config = dict(
    translate=0.12,
    widths=[64, 128, 192],
    block='basic',
    attention=False,
    learning_rate=0.0017,
    max_precond_dim=1024,
    merge_dims=True,
    max_steps=8000,
)
Rows from block 3, named by matrix and row number. Rows with one number belong to one channel. Each number is 128 + 24 x the weight over its row's rms, rounded and kept within 0 to 255. All counts start at 0. Numbers have three digits each.
# convs0: first 3x3 conv (model.enc.1.0.convs.0.weight, 128x128x3x3), inputs 40-47, a 3x3 kernel for each
# convs1: second 3x3 conv (model.enc.1.0.convs.1.weight, 128x128x3x3, transposed), outputs 40-47, a 3x3 kernel for each
convs0.3:113107135124094116106130124137082124141184139124098104108141112154173149127131078155146133110131108149088108094079149113144070189158142110131126113106119132131128092115117106185189124102053174118136132107061144105105
convs1.3:132116129127132159129134130149160143132135152127119155134147116113106089146173161148132122138125181131127132121138068175124103139097067125141112122123141135136152103133116076076102129136133141125117159145142149147122
convs0.4:118140124095121185109152157144138133122103159134173110112102166129126111089147174136113150116097126138111103128144120129120146117176143125141116150123096121096120137103124121105115106139097147150094125134103147106138
convs1.4:111108107136157154151101122118108113065115120098129128117120131083120104115121133147149119165125165163147129161099139116123141139122123084093139157121134139150110132167165180129124141140119163138117176132113136083152
convs0.5:132119156088158089115117095146117127104196107118110117135126118112166157139112126106134110091125114142120154121066154125122123141093139107104134138107126121153112125097117103170071119143139113106155128162126105125088
convs1.5:127126135112104141126132111096149118086092107112083101104123139120100136141107129130134113101116130102136128143134111147152125113095159153137112115119138140084134194183135173127140126143115200128165167143120093172129
convs0.6:120114112168091142108076095114116085103086134127148143115114152160117131123097093111096118125125181133129149119169152127163111104149150103115105096107125115053075113090102111162110152115150103132139123167124106138136
convs1.6:133146153100164158116119127080146102125157100134146156124155105103129123117099157156107102152164155090174128111111127094121175092109142152101102144089161152127165137125098142127106164145163156170136112141109158147139
convs0.7:093131125154126123121163102118084149146116111094121113113098103132121083157117173097161125126143124117104089139149118105137151135193153143143116115114140174127142123133135106119115110130135165167111154128133113097102
convs1.7:136110134120138131135115150138145152137143105104166166134112117179167152130139131145104112129133085147093131102091157115100140113094125165148115165123146145118109097109119106117126144100108126127111128130123159114120
convs0.8:148102150115093085126116116131098120169170178141180116122105126116153072126108142127159137128194114108100141132132104136180171133079103127155134126116122105163118123105117178154094134118150132153144155141116125145135
convs1.8:120122173140133133109111117103108115093151118114108157127139114141134140137115154169150177174121123137094103098130123137123112136104087139099131141133159145141124111137120138111115115134114121112158110133100130106114
convs0.9:150107106144146144125163089109132109135138125140133134129098114157124122129135137093108130116113115155106131129124110110071122120119135146092093137174121172121131125090123129067121104117084129099118141100164109151204
convs1.9:169126143112140121104103098143127121152147188121114155159126114147066139086113118132134143112116157121134159150125115159169122110120148145110124126142123102105118153160132146176170107120117120119120094131141106092121
convs0.10:138157112134159142139120118184144116140096094100136110128084114165107113128124121119130140108116127088132155136176175150185139157144105172145146147130144100137164132139128101124157117124144124080090142073093109117112
convs1.10:108115113181112139117130119142113101151132136132124155118147146099155119107156144156148166137112156119169115141125114136118141132118155152118128138150138158087067099121172099116175115113141131141128122136131112119123
convs0.11:094151135120118160105113109122112105143198115153099138116149086158099152114117130138124108120120107119140122106127115138098107150081134103109100090182067125119093131114119170117118141129152122058106135092142123127105
convs1.11:166166141128145113125146134138150086141142101139141132195160142127136148090136131149096137171136113142144121115127143142142151110141138169122133135110119156181147100136116120092088133139153125153143135126129129171126
convs0.12:151127098123160113126096134150141150114167122102163100111174078157138130135089116140134099095163119112105091127116153118062092118133122116174152135151093125127124094130162118194163125150065157117128134153089114130131
convs1.12:131129155110130109114070083132121154121113159070145166131147113129100110151086142156120152120086097137118121135135158107134138082091119138132154115133132094123128146078112126110145142099140129098138162128131146105094
convs0.13:147129120154116122105095121109178105088130145101160142107101167130124106100114089109116147102123135125162148139112150132144163155128107102135082111175157115125103162156175134151116140177103132153083150188126130112114
convs1.13:109102153148137126168099101132110152169111114130110098162155149158180124133147122117104138152118151139148127114143118089140147113185125115119111126122117175155099152087120130075127086054133148100148138104143165103110
convs0.14:131160166146149141093125144106119149118112169134139132112138130157114098121101114110130106120153182106111109137178124190195131146140112147142135114136147099185123146075110125137115134127104129108133130149115173124101
convs1.14:116144173146104133149104100135128121141159133152122141099163147103146130102152136135133165112129129139101116117155129118108138137113090130116130142095095114141144141107100116094104128106107118105095116114090143106133
convs0.15:144167129092083115138149132110123131127094144130107152118140100115065126168181133151110137102104110158119126140142146158163113102109105155147109119204163121073102113127121161128117121109127127138098100148109122111085
convs1.15:129117127108137152088132150128119157125151109086163156157129149115110157161102127124113154131080116091137149130143138091089137159165158130164157113077104118078167127114130131111136145142130129100141137088117160106104
convs0.16:119126135123078122139084137112140107135132134134094103135113143123120144122120117138163133131173062141144143113131116122169157160135126085106094109142110095113135128122141100024149099128090131131130106149114141134115
convs1.16:107135151139160124134141100156132120116170122106140114148138150118139085146172114129119123129138121107119117110139124080126124121099181118180113150149120175128113120171142147131135109181112102137127111152153140117162
convs0.17:123095117087135138115106130122120145114132177117133125135110125101137134160170162099134106111113102129090138140102100138142104092099113123107098137124075130128151129123135131137118141138140167135117133160124112127128
convs1.17:140133106134139133096135123134109164103112135137150111072101120132110132114134109093157132125140136142118120126111138136083140121140132103117125130110150144112123066134125109111142109126148089081126128132149133144143
convs0.18:116106146108121101173110147125162107124111150134144109143142139159166138089113098110160155161115102084121139129130090106145094156131141116104081092143115121101115136112142120147120161131109114155154106144156105115144
convs1.18:124163108153129139142167119154143133124138118125126135104100105112141099127140115122136159106149090153122127137120124106110078100086070146161130163188166112131098128106089112097100136097088096167160133145133138142130
convs0.19:110129147112098114099111140120128091098136068111124107107136133082102118095114117113147138152172198160181152130149109135159088131133128140149087116124133093111139116123123121122133131130122132108120135112119148130094
convs1.19:087110120146179116112157110089102140089125097103130086108120099087091114111145139116123123131137131130147134139166109181199145162144163124119122124130118116152117134141128145146148131136145155145072173157151150141133
convs0.20:175124103109162123132158165146089163182049126126161086115104117119156136129107122127151156172128133139125131150067131134109116108130086121143136115178172136116116120120153119195079132195127154149103127161094120137102
convs1.20:139136112166152147159142160165098144131141112114137094158106126158159148107173142130114101128172127124126150133112135121124118129132118122111138111111182088128142114084110119053118076122133167078166146071127193087168
convs0.21:113149139138141132154113121116133122159108133095143167113159116066107147149107133126142147088123075104146106107125107150122122100128131107124120085169149107086113102135165108089154126139133126165119151182118108147110
convs1.21:103135117086111134140089166118153144111145116153137120152125131080121109108147145116126100112145176103110131130161128091147144105154115117130131086139147143120165105151111127175165077122155119146135118139143095121107
convs0.22:101136139134112159097116131137099139122126142140153112126138150124138168120083137147121113099096101097116123126132137135193150114122133177117119120109150074142129133131125143151099113091101168153107102163117113145132
convs1.22:097098115098146129179134150095158115110132130096112150147132149134140161125091103087097123124116112177117098141113166155099107156139114109106173095110131151143101125173117109123108139109130093137136164091155139140138
convs0.23:139083127124091151137169137083122149144140137142160121129149118127146149110123144133128124143135108143149136144099139141175148129166114125101120140124177103140076119123113119137075128121131140130120140173124133164150
convs1.23:112128105110148086127121128118099117119104113100101125157146132108142113145118132129152132136146130141079121102142142121118149146127139103127122134120113153113071102118143112123113130150165137171093112102123145079118
convs0.24:108091133126145072137108141132128142144065144102172102155126146083180126128099136151118116140148135116145133124084105135102137090156151132119124135128104147120111117087138110106208099185111140108107127088107110122155
convs1.24:123128100123144133144127117129064081122132102144115126096150116129078123129120102151124139097178155143133132103109162109124137165130127149175063126105107117162106151162158092173130137154108133136141139117155139126110
convs0.25:108116043126101102143118117130132107136159139117102132108072121132126107112117133126188101121126099114119101101137083097120107127114140119114130127193129111103075140133125120067124126137115133183178120123146153107162
convs1.25:117129128137143142120161110107127141105148136143181128106124130109086110178168145150171155126147128126114115143106139105098136131119081106154150106142104105131168136126108105141132111147129155084102110110098105131092
convs0.26:117117119112109144136125115148116126136136130128104137128178123121156110126145132111113109091039143117151153128113117137125139133100124120143124124180102106093095140131158118145124133096107141098093119136165124106150
convs1.26:136088094169151141136183171122108157165148110171143097113148131158182131141148132144089132128156119116142113114149138125141091134149155124092129107173111111138139106114139077105090105114141132159134125162140132145102
convs0.27:189149094129127105096112136108098146112143157138136105131129101126157096110112138140126118138149151108081122123160098162153123122117116133158097142168097107154097145101152118096141109129133096138140149153121109136121
convs1.27:137152120099090131135131141138159116155140120140159158091124134145141117135166171164132136119088123125102118133105148123152128159145117136138128126130125171112161133153143107140139142116128123131140148120147116120144
convs0.28:128197138147078137135125120121159122124099179098128151105111091155137126144176131156134116127175134096113147149136106148099138147105089144114174096116122139076165134113139196108118137121144136117100113166114113164152
convs1.28:129121106142162093141082133161165149107133153114074153088089163146088171124155149110128131112162145146134113093143156119121146140142150116134129104096128086130143131173085147120136123115101133108142141125164135123110
convs0.29:146139131149137152115174117100118128161094113141150107119130146111118108121093118112115148124109176120115119138096108124136116129145114120154136158137126153134166157125133171091113147119115093111126107112136118126106
convs1.29:112141085103124167151134114123138099104131163109085101120159129142122095165113132097095119107132128152159129161085154157160108168145124134103120166074081123146129159149130139150120156105108113104146103138145104150138
convs0.30:128179097168145136112134126109122126121152119123082121131129115138151123148149126107111142148150131122127104125148104176110121148161175125115127094086088099077137099148088100104137099114121101111163157172185130143111
convs1.30:116113118127142123138140155140174121128141131162125194140109134171156143125094124143132113140138146122166148089103118100149081130163090155122160134145139139121101118116145132114129113130132106151109103120139079139150
convs0.31:128126152127082160155100110130150168133156139149166116104144108146151155121153103133113110152090145109124183130175141146160134144131122144133155112147131112144132143129109135134145132118140151111138118103101126122130
convs1.31:124118113083099075133108154152139163137144122108137111131109063120124134126098078154132162109088078149098145122110138144139129132110134101154130143177167110131114093146116126185138139119097147102121151128118124128116
convs0.32:140149096142104116118112173108120142109145093108128115137101104137122127118149099123151142151151158170135106140166131131091078144107097111139153130138122116165111120116104162144142115114147144130120156139134119132135
convs1.32:140149124171156145133113154137115085141139105119152133155107118103121140117139122112129129121139117112090105086117166135129138106069111199095095141155106133137076103109151095124105085098131091134153142156139113157098
convs0.33:133160162158130145136131142145159083118171108109099079190099165149104144161097154151111114130149148138141161122096130110113136118128124127121208138093118150140105089115134160144157151130136149140134131170158116079111
convs1.33:114164129102202103161163118112128157138112113138099138120120103134122110143116093125133176127169135123140095155120131160168162150153123122161136126125098124107104125132104138141097150171174132141133140112125164163096
convs0.34:108104173103127169126110116113125126103158100089137114125161113178125141146127119137101131133123158141119140143151134079116121096142130147102145179140149133102106142179075125209114160126132099145129143091149140101146
convs1.34:137096089111152162098145132138108131161130133131169141115128084156158121102122165105104109107140129133139135141143160125131129117151122113131137114145158102083148129073096092093125125099132104202119112162101123098123
convs0.35:136138118115116109117115151115149149145066114135107144155119123108121160128130112119118136131073119146123140120123133145090066143138142136152110122136113119162115113141133143079148132070152097183105158126113141109141
convs1.35:127142146146124154131145162121143107108147163100127129138112103111102088133132127139171118100139082130133154149120130105153091083125131130152148143087172143061150135147122116160132112163112114162095090164129111077212
convs0.36:087170124110114123126115111153080111164093140146125105139160151107138114147103128164163148108191123113176120132118133120122100102164141142136115166113123114138126158132158153137131164144127156144143174167149141151144
convs1.36:153151140116167131138146147184124141156158133145139124084112107131181130124131113149137163108125175152171121112149142169114114135105132139138143125122085112118131070124105139108129107117122121133136139117137083128120
convs0.37:100080068148059110115104128122130104125154099126117120100128108107091165138124155109101114082080140105111090114110127112054118123102129130128115123127122164108127106117129103145150113107140137142094146161136122147109
convs1.37:137129130128192136150152160133142140119149122107104084152147158125149111134101136122091123120151132107127155155156145117163130125136120098119105098077098087103139092127146133104146128144145119158158104122136107119158
convs0.38:173124133144139125133134107137125137176167145150149117114129183114105126142169150110098111137092112165148170139121100141100096145136135132140135119131103102152131135130146118062117099127102105125110144170119141178110
convs1.38:157123152127138146136138142142180112123156094138137112133140076129144129121126138122143135134137152139164139106139102127102122124130098145123148131119159077116122128079116122157164125126147133106113114127125119131106
convs0.39:144092135155137124130167149131097145153156120164164092138140117162131140150118125143169152160135137097106115126154098135187097108129187111113133147112080104150102118127099109105125138107134136182114166135142130102150
convs1.39:111106148115145145129136121092138127141134107105173134128099137159152120175121117133162124135116137122100144165149112125113109142112135098129105121122123148145161115118100129127118116148140108134105099145105154160130
convs0.40:117122127140126124147153157131129129113095133147119132113135163155142090150107119088144125097105109106094104111127132108103169120152185141121132114116148134123152084132138151129129115154149111113103128120133135144123
convs1.40:105132075157149112084127125136102151145146140132134137136128126178107130109103159128128115149138140124152098132128156119108108151138111134110128109111117140110113094150137121091108111151124110127136080105098133155131
convs0.41:138074155116110183149142087089133157159139170144145114126122067140158149147134099114097106131114115097132125112091156105078155107129110146108117116162091133118094136117127149112119138135139136074105125137124124108132
convs1.41:110168113144204148104150132138108107141092124123165160193165114131114154183121148098123149155169131117116090114097091126135151143131159091150163148140146148111140122124109118133080149111113108099139103107111130133158
convs0.42:173191116150190142086144123135120115135131113117115118120079081147164167128152117127131161148161137143156161152115158054074106121112088113120144122124116115089125157127112149149113111137111119136109121138101135108120
convs1.42:131087126088085076083105097151119118112138135128118103165153156090107101119150150106109132107079113128127107138160140184144128124109123132155170181144141139139133116135095137149139121139110142157151145123148142112161
convs0.43:132106125114086134123140120141107111144149130138139136112123132186083094086137108115100093105174102120129125117109155113112156127085098113120154138132058110087166166099108100150182107101114123094081131157097150157115
convs1.43:150139139083123143107110138139132115114095089138110129102124170158140126105133137111119106063063156128126137102119115094146168115094117112105117150131084165142116137127154100106137164115119112111138206092180131145077
convs0.44:143099149114135138158150113160105131107173095129126127191134102164107115122113126160129126102112103152113145153145142117104149115125113115140125103122081128128109151103128140112120126098071090116132130134155115107135
convs1.44:127156108144109126107167127109187143118097141120124116137157103155122094110100119142133166135132112114143112162149143091115136113109105152121152148086149143097115203163133163117111104141114102068162143112146095132100
convs0.45:111112090147152161178127109136074119115170123118110140118131137166124073113120148126118120086082130116147147147155125118096123126126147073155137109101126115163125119107114126159123142130128131137135118109133093121122
convs1.45:146137153099100133127101128122109124123101167150169089112130144117101119134170121136134144118116118153139105120142121142138145118122141114131145115108132108142096113127158091122139148077134124141142152107104144112126
convs0.46:116151149153138107155118125093170095092144113115157154144103094164088152148115155145086109143148165111153128135192142175099102122116127148163188084083109132103106083117115168142137116123141135166131131195126136136128
convs1.46:122142142101117099116128126108127117127136124147136170120135130155194142132128123144125139104155129144129112087107154110100121125108135132123111132146123104084109138095120091126137123126083130113102139146135121103142
convs0.47:129111131174137116135165140129105134157155143152124126091127125114113151137179096087150145108093139122122142119169155091177140143112127085131103108124062122127138162129075120104125105090138151123122088091152123085084
convs1.47:075116148098076120092122108159135081115082114146155074163104103182127110142189103111148129098112115122099115133175122127138148124152131111152129167150096196178123145182144134134127147110086127133144095135132128134120
convs0.48:120126136087191144126125148148139113144141150098167146125119123135131141118139104125148136156126096139159153134121140108169104092155156133114152126115129118126113131120128120172138106125098108123141169144163107171152
convs1.48:112121117111103139131169157144106148172154128173140110123093157132135114125130128119127125106093158157121114138161123125114120142142090113108146129093126160119122144125149106145140105092144075093128109126096116120144
convs0.49:139161162155130109157145122101176090153068139127136090110156144119131098129111124132115096129158157153128132123141112118114102143130154111124144110118121100109136111146141137108149135132105092107111120085126108106059
convs1.49:117153085123099117134112110108097132141108094151088123139124102073073159094108155110119123102107132100103129123146136153169145135140120117131118104118145129145125155136109126196108133132137143104131132179184156118126
convs0.50:140127108162091082098113139125128159128106148165111153136081105129173114111143112149124148090134105125139185130148092137141111146119150124116106114111142120112109118064110129136103163104161096099086119096100151131100
convs1.50:146141143111108105120144118105120097122131138130125114132121139083100164157131166112091098124071139131137152145149140114149133153139114111132147106104151156134114127121091125135113094142126133125098170176138168148123
convs0.51:106108154095090137122139113131165121140094125125118112133107126123165109131148110138107099157105086126152109110079096142097179151155138128124140134154115138129084144129127108086103154169116129133112089121122140102107
convs1.51:181122080098119120123134126133136132144148135115135149156149121126094136123143084123079089092111105149148146134115120138128127178097097140111118098123116114104110160102110132160088146089112137171180114101144153137134
convs0.52:121099139130110084119140153128159127169088123113177094117152157111126155146113132094106144112114159147089125094136134123139112129158132108151116091105145129096100156135129100148137113115112143108092145088108124110125
convs1.52:180127095155126120142140123142111094084087115128101122135149175125154134095113116137121075118145143116136155145076110115100161140112117137098054135092085121084122145117091173113139151124154130130125112113118123132105
convs0.53:107139109123124132161122131114100106075075166147105140141123118085214164141125113107134170124142123137127120109195135158117151139126102126097117127146148112111139152117113151160137104127141114141147103090168135101180
convs1.53:124140142160151165131147101118096129101150101132136147134130095106133169125160103131121149167199133124166096104148084092078104106125084123149130100147077150149102139128155091128077126140116143133143106136128122110158
convs0.54:143107090134059148077123111125066127113138127130121119127156111123095160102103116157113116148127133120147093137182155150167080134140161160142150118132130122125099104119094119125066142057152151112139127101093155156117
convs1.54:134138113111170117127117144113132111115103078127144098151124122114165076153119117132135135152162104147128101100093131114097090107108158140115120105142142103123131102172126128151121170151114181153117159139141141122104
convs0.55:135134149118140157112142141167094124104161108112139101107163101152114102123121148143131115140141168096136166128135120113091110127115097134123120132209123145114153128110115131094142132140119149137130116116182094108141
convs1.55:132177142132148138107120140138127118105077139120112142110139113156114149120139134139177118175223104108109135160133126164150145146138131105096118109114128086140108150152135078140158125142128120153138125176107093136103
convs0.56:138120129102134104123126147111161103121105174106135096126118161117153112140139104146162125150074084144156075122118122143093144119163145154137119142136126119086140141146122139120125150116124132109116129105093150139097
convs1.56:130126132150106122119128100142120131122062121181138152143158133120098123144144124127130112150147122122110115142153129138131093114094128127113092156148096154119086144098144115161154154125116119126141140133121141132127
convs0.57:123136118148136104123117113096133157093181107137084145161115116178072118175155095137118144117059128129130161159130132140129131125074125108127139129113117174140141119126128116153136127126137139113139143131119130086086
convs1.57:152111135141118093143124130167151133114167161115111132126153085131202092157126075116125125130127146163135154115114130127134148112114154119153099137113103117125138124107102119066124159096119126128161124105139124103136
convs0.58:135116098127116104137169104092160111118130101135137143155099111118068156153134098141120107121123153115110101152139126135098091110131137118129131118154118117151120095101122140120110123120080106148163114123186142135127
convs1.58:145133105139121139130132150125100126106122117134133106150121147122133116139132133121149152140096132124094122113132112125146074111146126133123137158147106128129137175119133159116149107137126108128140136120127118132164
convs0.59:105145090136110087139122111115182111186110070121098099094149163157135090145101115112077110139126107124047149071103132124125149131099113117117092100122113098118132113091129191187125117078134128139156157165171092168117
convs1.59:144142117165159144154147157128126142182188127146183155141154151165121105103124126160145140152162158123147164170125108148116118158152121113117138117116104139131133095142154150088136159136147143120150086103103089126106
convs0.60:121143131127131145156117136142137084101119143131120096134117162150147110155080104121117158171103106142132113098143141113141153142115093119126122127156122142153130101138148110141139148137143123055141135126198142142144
convs1.60:105104144139119143132108100133136138103099128094110116137139121140122108122083141134082105146129116117122126125166135102157179114104147116117093112077109115128123116125158122124138134125145124106099128141117114145088
convs0.61:127143116142125119111093123117141109149090169123148102104168106161108147135165145067139090132100133128123136112142105139096135101097098139161138132110093154127125107131117147099138138202069150118124126112132103097118
convs1.61:146144133129138133122128113173140107088143125169106127142117154114124123117124111120093114111154138088125132134095116149115099115163135144123120180095155196127123174094115149157107120118154108165106103146140138087106
convs0.62:120123122158172142136153126133117130105160142121140118096105126123161096114163142182145118158111111165157120121116163121096112123100147136116102126151090129161165161100126166130148136138126139120118109157114109158084
convs1.62:170151159137114160111097093134127122144093144111133134133139148130119136136086117127152133137132156132136118158131100190156086111131151117089134100092066119138153171101130134126137130124153145106143136108166133121117
convs0.63:116147115101113117136143106119139120105120104110092082099128149078139063103123114130127104140122111111138106125133142115177152125138143113078112106096125111099126161113167100097142151146128143128139161139146106156115
convs1.63:142110118143107136122117139152127165171159155127149146120140143126127165162092150132106131140050081119082078155114133146133120159151123123131131115141129142186114133136147138143148107130114140126152106140127149148132
convs0.64:137105126107080154119138086128140120067164120090161158126113122116140102159111129134129134095175115118149112151091129086158157135110108148126139144137125092161114158116157107179101136100138140107125148199177127165116
convs1.64:167149143135167160119149158111118176113054143129119102116117119124095141166123144144132140121120152088116124134159134119082180121139118097133173117098116143113113139179157116142178084191117159074148127129100107139131
convs0.65:167143142146128133083141120138138131131087191096139135124129110092107134138129146119117119142148150107186093144121128133169121119131099130136141084183132116102164140122132088169135140111146132127144127124138132114124
convs1.65:153150135166120141190162136109150104116098159150112140110104158120156133157135088136120122115114094133119104166131108153135145144130149127139131108099102138115107147117112108146099099103090104156122123141114108156101
convs0.66:143130149158126138117160132136108157138105112091162091122099122137105158092114159119066114128134091118144140137140156164123118136137106164105146144088144128089148086115162101065129154137149118152121101157138101177178
convs1.66:156153118118154116141131134104110132135126137107130109143127155121160143120141185157152159150114143125104132120114126116096084129130097125156129118110139099118156122135142096136108103126114113113134119094143125133122
convs0.67:111108097129184136150094099153124146141116165148107126109162109099174134100143148139112123116133171124121133105130124136149093091146120110079101084148132122143159137121134108133131125141135117132115110170123097129127
convs1.67:116140154136158120128150176107143086101111072117116117109162140103133116109110123119089166105163162119166127135094162142115100125148130138110156134163145129146127099140097106160132133120118120113113092098100136130121
convs0.68:106122160131132087110101109148173108114066180142049159159115153134101146136133103155139145121169129150164138147136081101152120145130137123095135108164116084138096169086128100054180090112136171091147168147119140151097
convs1.68:111105142148119132123108121123176161135151130155096123163126141127113107114119120096103138122075103146123133126092123118086157136112137155122143133107167092160115097116118086133115121202138102133139128127111132142091
convs0.69:143122097137152108108124096120142150116105176152104141139125117096141149139156086139097104119149149143142128122143105103119140089114162138125183118118106120128122157158078111069122115127147114089161159117126147137154
convs1.69:168143152155165121154133148140171098127161150098111150138144123101118111118161099150134161138176103118148120117094122144093148146096132166116088127125130107134129138147141184182171188117132106113111145115103132180146
convs0.70:133146070137135115075113128068137156134108126138118102139144117129128097109156110133117108142116123111139148100151140140132117120145097170135145128116127137079156162130132162115112131077114132110113113139096107111122
convs1.70:141117150193092113190100119107125136122116098135117101165109130104129124122134164142144135165136071125099113148134137161164170116147105120140125122149099160135111128151117143158112109125110137156159167155154178126123
convs0.71:131102136114096141116121108107103104098086101103105072106138113114103125134129138117125110140068106153103110108111127148106143105073126110136101128109152125111136093109113120128128148122113131141127155152119096127091
convs1.71:133118155099164141130141116134163121162150143143141158112131131144130130112120138145174140102179126146132141105156119105132144096152167158157146136162160161148144142106142169175128157118135160145168108154149109118148
convs0.72:149095140145115191151127130105116157114148153117136149134123092153122093145144108098172116127181139127175147167126105156136132099112145087127138126172110118118119120153099103090109090098098143104102103123168107108142
convs1.72:163138134120102120126136109149143138143122172152143123128117133119166110122126149121107105112095095122083113136130127104122127113115125128126150123129106112126139124127159095113139134096131140181139087155152159125125
convs0.73:106164097115088084145124113120157126069143117152123126131136097150059128118140124120122149133111176118130108104115152150117094122095120155162144129118127123167119151106183129148098114079135108127145166152135124150126
convs1.73:133118148125116141131139138146113116113085108140133125123129119077135147122120138153090113132116141127142128159145138127175157111152157107110125078126085114142141166139121159117117122121122115131111124161142117137143
convs0.74:154168104176110134147109107115119130116082147161166139139155162136122115157119128137159122129085119149124138124126135146145111132160104126132118126071114162085101139112145119116153129123128122115145136160168146154133
convs1.74:155148116146142134135117114123133123131105146137114113137112103105147136127104097130141120145105127124086114117106133132128126129115138148157140124143112104131114120134144104124169097086117120124079120126132101114118
convs0.75:141120146113113130089150120147106138138131144122159113128120126118129096124130138118116120134114111122033087166132117147124160129112151106179145102165124099105079125124135140130130123137093098145139111107102106112128
convs1.75:103112143122121160112115091140092154145097087163127135118094099150120134173138140126108120110111094080100113122159128086121106116081129108138110144123099152123139110090172113094098092085108110088131155120137128135143
convs0.76:134131110147099096127137120104124120147090146159108150155154140152156126131095125123096164150132107119086109126092129137110131136148109132158107091123113104108087115112137143127097113148093153125064163140080100080104
convs1.76:134120151131183134140101169103086119125136140145172150103146155103144124162143147142156156145174167132118128122103139082117123114174144121084117114103157141116084124134127142160158151181121146117146155120126151112128
convs0.77:120104151131165143109118136125110137145043127136132121142113117121136102096118147109126111114096119133136142153123156074157134113121151131165103145118114112145117155116096102159122132130128137107112111101143162149118
convs1.77:112165098134116105154167143109125115116081138149116126166160162142178122079109109113110123153119101127157112127136132111075129127096139117141144119144117124143106113116138134143136072110134182083106143121129104104147
convs0.78:153232149162221151117165131125127135131106146138096125130108128163121138167160138120125107121153145113173140150111089145130076154162103097147115118133141152142122101151157122126150103117185100129124111138143125143119
convs1.78:122123106140136122114120092097113157106140143091136127119123090126132099123139113129126167151153166134146133103117111122143119123136119094116150068114144101106154081117132114113186101112169163104124133142134142156111
convs0.79:134151140146132120110106151133137147109099117117149104150143115135118125116130125157116172098106132133122119124144135114063176143146126159127107135158154102131103167130140117137124092137148074103144106127090119110156
convs1.79:141125110181146090128164158124148132113122130115119106154121125155109130151182118129114118133151118122163154076107137175147133159127139158160155126148099138107116143114119113138153162143095114119157185152123130151166
convs0.80:142100110157148057149129113100131142114091129158122146128136090161110101136128120098107092141113121138152152123137131134134120133158091100094118126135137123112117137122099107110154136147106109180120127113124114133128
convs1.80:106089133173131135169145109131172114147205148103119129177144121092146114131128133109057134121158153157165112103121100157150134176147124127095104095121158124149140137138158087111095153141126166149145142132147120102133
convs0.81:153166151129154140127126159120105103133124093149125140126114127101124118109114117123130119170155103146138102108109103154115114104156150095110115145158115126127100149130127118076098126132107088100127131089111088121099
convs1.81:115105140129101118123090149145142126118202118114127170143168133091136138091120105121096095093050095115080072124084119112097089154117086178135092153123175143104134119107133130125145155141106147165183121141118117142137
convs0.82:132086170133173135149109086130103120105169106128128117122131137117116134126085083124156113132074130104118167154100127125183132108153139113137091122194124112129082149127127143100119136115097152137102135118180132126127
convs1.82:130131123146127082127157118134116112148151140137148139168159125130157124104120130141099107174173139161147129081091121145107125139114128131143130152134139136149167106117122104113099103111100116125151098166113118119127
convs0.83:124103143104132099118135108123106122143136149121134127117119108133155149108161103122086118112107136138103140152152129088122108164130117126115103133152140109119098129116117094175117128119145108082155147073082129137082
convs1.83:148093137162122114142150115120118148141118140110115156112086100151116085135159132118152167163160084168162087124162145091102106135126094155133162130125118090135158137127117158135132119156117168135124134118112086174125
convs0.84:128135188133108147149168130114162145071127129147159091140138094148163106116108105126179118139114112172135112111149148140119104149177045103148100159074139097125086096115143103112155136133147116161146090162093134138105
convs1.84:124105147107132141114154131108107158145157131101129131146163143127079120161112162122151157096130122133161178118104123112154142145133141128165152114064160116126113076084117123132135146144146126123127137126155135133140
convs0.85:127115163116167128139112133108078166136124125109106134197122103104106119125114099136107094069114086142120124155121156161131154143156106136164177123117104124110187107086109157143098114163126133069131100128143137133147
convs1.85:118130085109091125106108128124106140151144161125139143138149155137103164145120111095111109108096149106143125094114147088074115079081129132136129112121157069109120165144105131091106116126124132165121110126107147159136
convs0.86:122120170133098147130080100124124084104107125149125091107101131151141146131129130110102113109105140136099145115135131128128163161129207126123162106141122109116111149139154149102187120148129142147159116125125135157150
convs1.86:120114112125141109112120183115124179167132146136172110155118146176137147134180139147137137116098121138103110149140083134175140165177144159126149161180109112152119120116110098144144122111109131076121110131154140118149
convs0.87:091145172114120148143135128133137138125114163133146115149164090126149119119151093109108092070126073140119162152148134125160170125096125169138121147131118148081100135101139117106095145178117132117123105136109122107144
convs1.87:152112129124124074122087076120152118113137136113116144158150108157103142166113095153121111121111142156110128164129118129108147125135093164154076134133111112143105134110169151125132126182084120130122122133111115151129
convs0.88:134052171105110154122158093103182106092132152154068145131114134125098143104139152127109099093127123131133139112145121119118156105136120132124141151151138101162130160086106145029154136079167159080136143099153101108131
convs1.88:129104098079178130113170101108138115157142128128091136149163120125123134112117134169107104126164135129135102138139121141129132136157144146113159120131150092156128114123074082154102100132126095131147111169125140159075
convs0.89:142143149120129155118160127143168123080144152103088095128115115119110131130158113145095131120099094158119153126127129145133119122102107111123127077083136119079117086117134101041111159121118124103136104103132110115103
convs1.89:097118177124109126111097073133103160109100120126118135099132088093092120111105142099126125112160126139121089136111085106102132123095095155172128133159154141101128109122115165141134171162138169128160128119123156167140
convs0.90:136121125170149157139171157143148115125111137113123142143128113108092131134161126134150093096103119118152119145107135146099100144154135130131097133143121115137099123118104128103158089160132103106104149137085130129106
convs1.90:112101124145145129127143121113113128155095142152133152142127122102136166136143133132132112143167125134128127123099118152130098124138087123132139079108107149113152152152119157151132136155147133138139129109095128155147